From a checkpoint of a small image classifier: 6.91M parameters.
Rows from block 7 of a small image classifier, named by matrix and row number. Rows with one number within an expert belong to one neuron, the router's apart. Each number is 128 + 24 x the weight over its row's rms, rounded and kept within 0 to 255. All counts start at 0.
After each expert's rows are labels from the 100 images, of 14976, where the router gives the expert most weight on average: "top examples" is what is common among them. Only what is clearly more common there than usual is listed. The data: rendered solids tumbling over patterned floors.
# router: router (model.blocks.7.mlp.router.weight, 16x128), inputs 0-63
# up: expert up (model.blocks.7.mlp.up, 16x128x128), inputs 0-63
# down: expert down (model.blocks.7.mlp.down, 16x128x128, transposed), outputs 0-63

# expert 13
router.13 [113 100 127  53 151 150 115 134 136 161 134  83 123 104 127 173 180 122 131 179 101 183 126 129 146 152 122 139 143 167 119 190 129 125 150 116 112 141 120 145 163 130 134 129 116 117 134 138 147  96 148  90 179 138 125 151 111 121 128 127 112 113 111 136]
up.0 [120 156 138 146  76  91  94 143  93 114  89 201  89 174  99 129 123 132 142 155 138 130 134 127 145  69 141  69 169 135 119 111 150 106 130 114 114 122 105 125 128 127 114 161 136 101 103 179 129 106 149 126 132 147 135 108 145 158  86 118 142  94 155  91]
down.0 [ 97  82 128 140 136  84 112 105 114 115 115  95 140 148 111 119 131 182 102 129 130 150  95 127 107 101 115 145 114 123 132 120 147 104 146 116 136 138 127  98 100  94 102 160 157 100  89 192 124 115  85 102  96  96 117 126 126 133 152 147 122 106 135 114]
top examples: count: one

# expert 11
router.11 [162 138  98 138 140 125 162 132  58 130 109  88 159 135 118 119 125 185 114 150 169 127  90 152 124 118 135 128 158 121 101 137 120 166 129 149 135 119 128 133 151 124 158 122 116 137 164 151 106 138 132 148 117 127 155 113 128 138 140 144 157 122 145 106]
up.0 [110 134 213  99 112 142 141 141 109 155 102 152 145 130 118 135 136 179 120 104 167 148 127 118 116 109 119 104 157 108 126  87 104 132 143 117 141 117 138 199  96 121 146 109 116 145 126  81 132 127 134 120 133 117 142 152 132 121 117 132 120 144 102 137]
down.0 [132 158 124 141 170  91 159 134 119 142 144 139 150 101 114 122 142 140 122 110 162 161 128 143 131 143 130 151 129 121 129 143 153 179 125 147 150 164 123 186 102 152 178 118 145 138  94 136 134 129 155 143 105 145 117 163 171 170 113 109 127 148 175 152]
top examples: light from behind the scene; grey object

# expert 8
router.8 [ 89 166 129 164 116 155 126 193 121 160 105 106 123 139 181 134 131 112 104 159 132 146  94 152 170 173 114 113 139 128 185 138 115 105  97 152 125 107 160 146 162 134 132 144 107 136  97 121 116 152 123 124  94 161 139 132  96 132  95 147 133 115 120  92]
up.0 [ 83 101 133 164 136 127 117 166 130 111 165 156 162 126 129  97 142 108 158  92 101 160 171 142 149  91 123 116 134 133 159 150  98 101 112 107 159 150 116 160 166 156 117 126 138  98 117 123 129 178 128 118 159 139 122 172 106 120 150 113 131 131 144 154]
down.0 [122 150 156 144 164 131 120 133 151 130  67 106 126  99 113 135 123 111 127 112  59  98 131 107 115 157 133 104 157 148 143 120 155 129 129 125 151 126 116 103 117 104 162 137 138 160 106 136 169 173  95 106 155 108 115 100 115 124 148 103  92 111 165  96]
top examples: spring; largest object: spring; cube frame

# expert 2
router.2 [ 87 109 112 153 153 161 110 147 129  87 112  83 113 138 125 131 142 103 141 121 115 142  95 114 109 127 139  98 136 145 138  82 145 138 137 138 134 111 139 173  82 147 150 106 105 135 134  97  94 125 135 135 152 121 108 154 149 153 169 116 155 126 131 110]
up.0 [ 84 130 116 111  96 131 145 128 137 121 124 169  92 157 127 150 125 134 142 126 203 120 136  92 125 143 121 127 142 126 149 173  92 169 130  98 125 147 127 151 136 162 126 169  77 124 132 112 123 182 101 170 193 103 137 144 152 135 153 142 105 126 138 117]
down.0 [108 129 142 125 136  67  89 121 126 163 152 122 113 176  98  88 149 149 130 129 151 101 151  90 130 132 105 106 133 130 146 129 133 109 132 154 120 133 136  90 121 141 100 137 114 175 105 150 104 116 123 126 149 142 172 123 162 119 100 121 123 200 139 130]
top examples: count: one

# expert 14
router.14 [ 96 152 121 121 116 139 154 134 105 112  91 160 148 161 111 165 127 141 152 131 188 179 145 159 134 152 146 131 130 141 159 121 144 139 163  94 122 125  93 168 100  94 166 137 104 148 136 115 140 127 129 157 131 195 177 103 175 116 117 136 117 142 148 145]
up.0 [125 146 144 104 117 135 118  92 155 141  90 123  99  93 153 161 103 122 126 101 119 101 136 159 143 107 128 125  69 149 147 136 161 146 110 102  89 110 151 118 148 166 122 161 154 108 132 186 129 162  94 133 130 154 129 152 125 142 115 131 172 158 150 121]
down.0 [164 103 121 114 113 144 152 153 137 157 113 179 182 148 120 141 142 132 119 118 120 172  97 162 116 159 134  95  79 142 154 137 110 161 116 127 136 112 127 131 137  84 122 129 160 160 143 134 118 125 153 151  92 124 136 147 145 143  83 110 128 140 105  95]
top examples: spring

# expert 9
router.9 [ 85 101 148 123 112  98 111 160 138 141 126 130 118 105 119  91 131 103 117 134 139 100  89 148 117 134 166  94 149 114 109 169  94 127  69 121 146 150 121 128 113 125 125 135 125 122  71 115 125 158 113 161 114 144 170 153 154 109 121 188 150 138  82 113]
up.0 [141 155 153 148 163 158 212 136 140 134 143 104 119 139  67 132 118 124 148 112  64 102 115 127 128 124 130 135 139 141 145 123 100 143 153 121 155 110 116 161 130 126 152 173  90 172 102 123 118 141 135 173 112  78 143 138 148 137 140 110 126 135 131 171]
down.0 [140 109  88 129 104 124 118  97 163 136 144 110 154  69 159 123  87 162  96 125 162  97 115 154 117 131 127 103  99 111 100 160 154 127 109 133 113 123 109  86 118 140 109 122 113 149 139 137  72 142  94 165 127  80 126 128 121 123 186 160 138  98 138  96]
top examples: light from behind the scene

# expert 5
router.5 [ 92 103 124 110 153 158 131 137 146 160 104 155 183 109 162 141 118 143 101 143 163 127 145 150 143 101  89 115 144 154 127 102  74 148 143 164 131 159 124 132 166 189 108 137 143 141 132 131 115  93  91 136 129 117 136 106 121 128 145 115 128 127 137 152]
up.0 [144 124 140 113 157  88 102 119 125  90 109 139 128 117 118 132 139 149 135 109 106 118 166 128  94 126 100 133 175 190 142 113 125 146  99 139 168 124 111 118 122 102  83 125 141 131  90 104 163 107 151  94 100  92 158 128 167 130 107 140 119 163 130  89]
down.0 [146 128 130 113 137 117 127 147 124 134 124 129 117 120 162 175 152 138 106 151 120 107 128  94 137 124 150 121 174 156 134 102  97 173 134 129 132 113 139 104 190  93  57 135 137  89 143  97 151 142 129 132 157 110 149 141  65 128 133  98 116 140 134 114]
top examples: star block; largest object: star block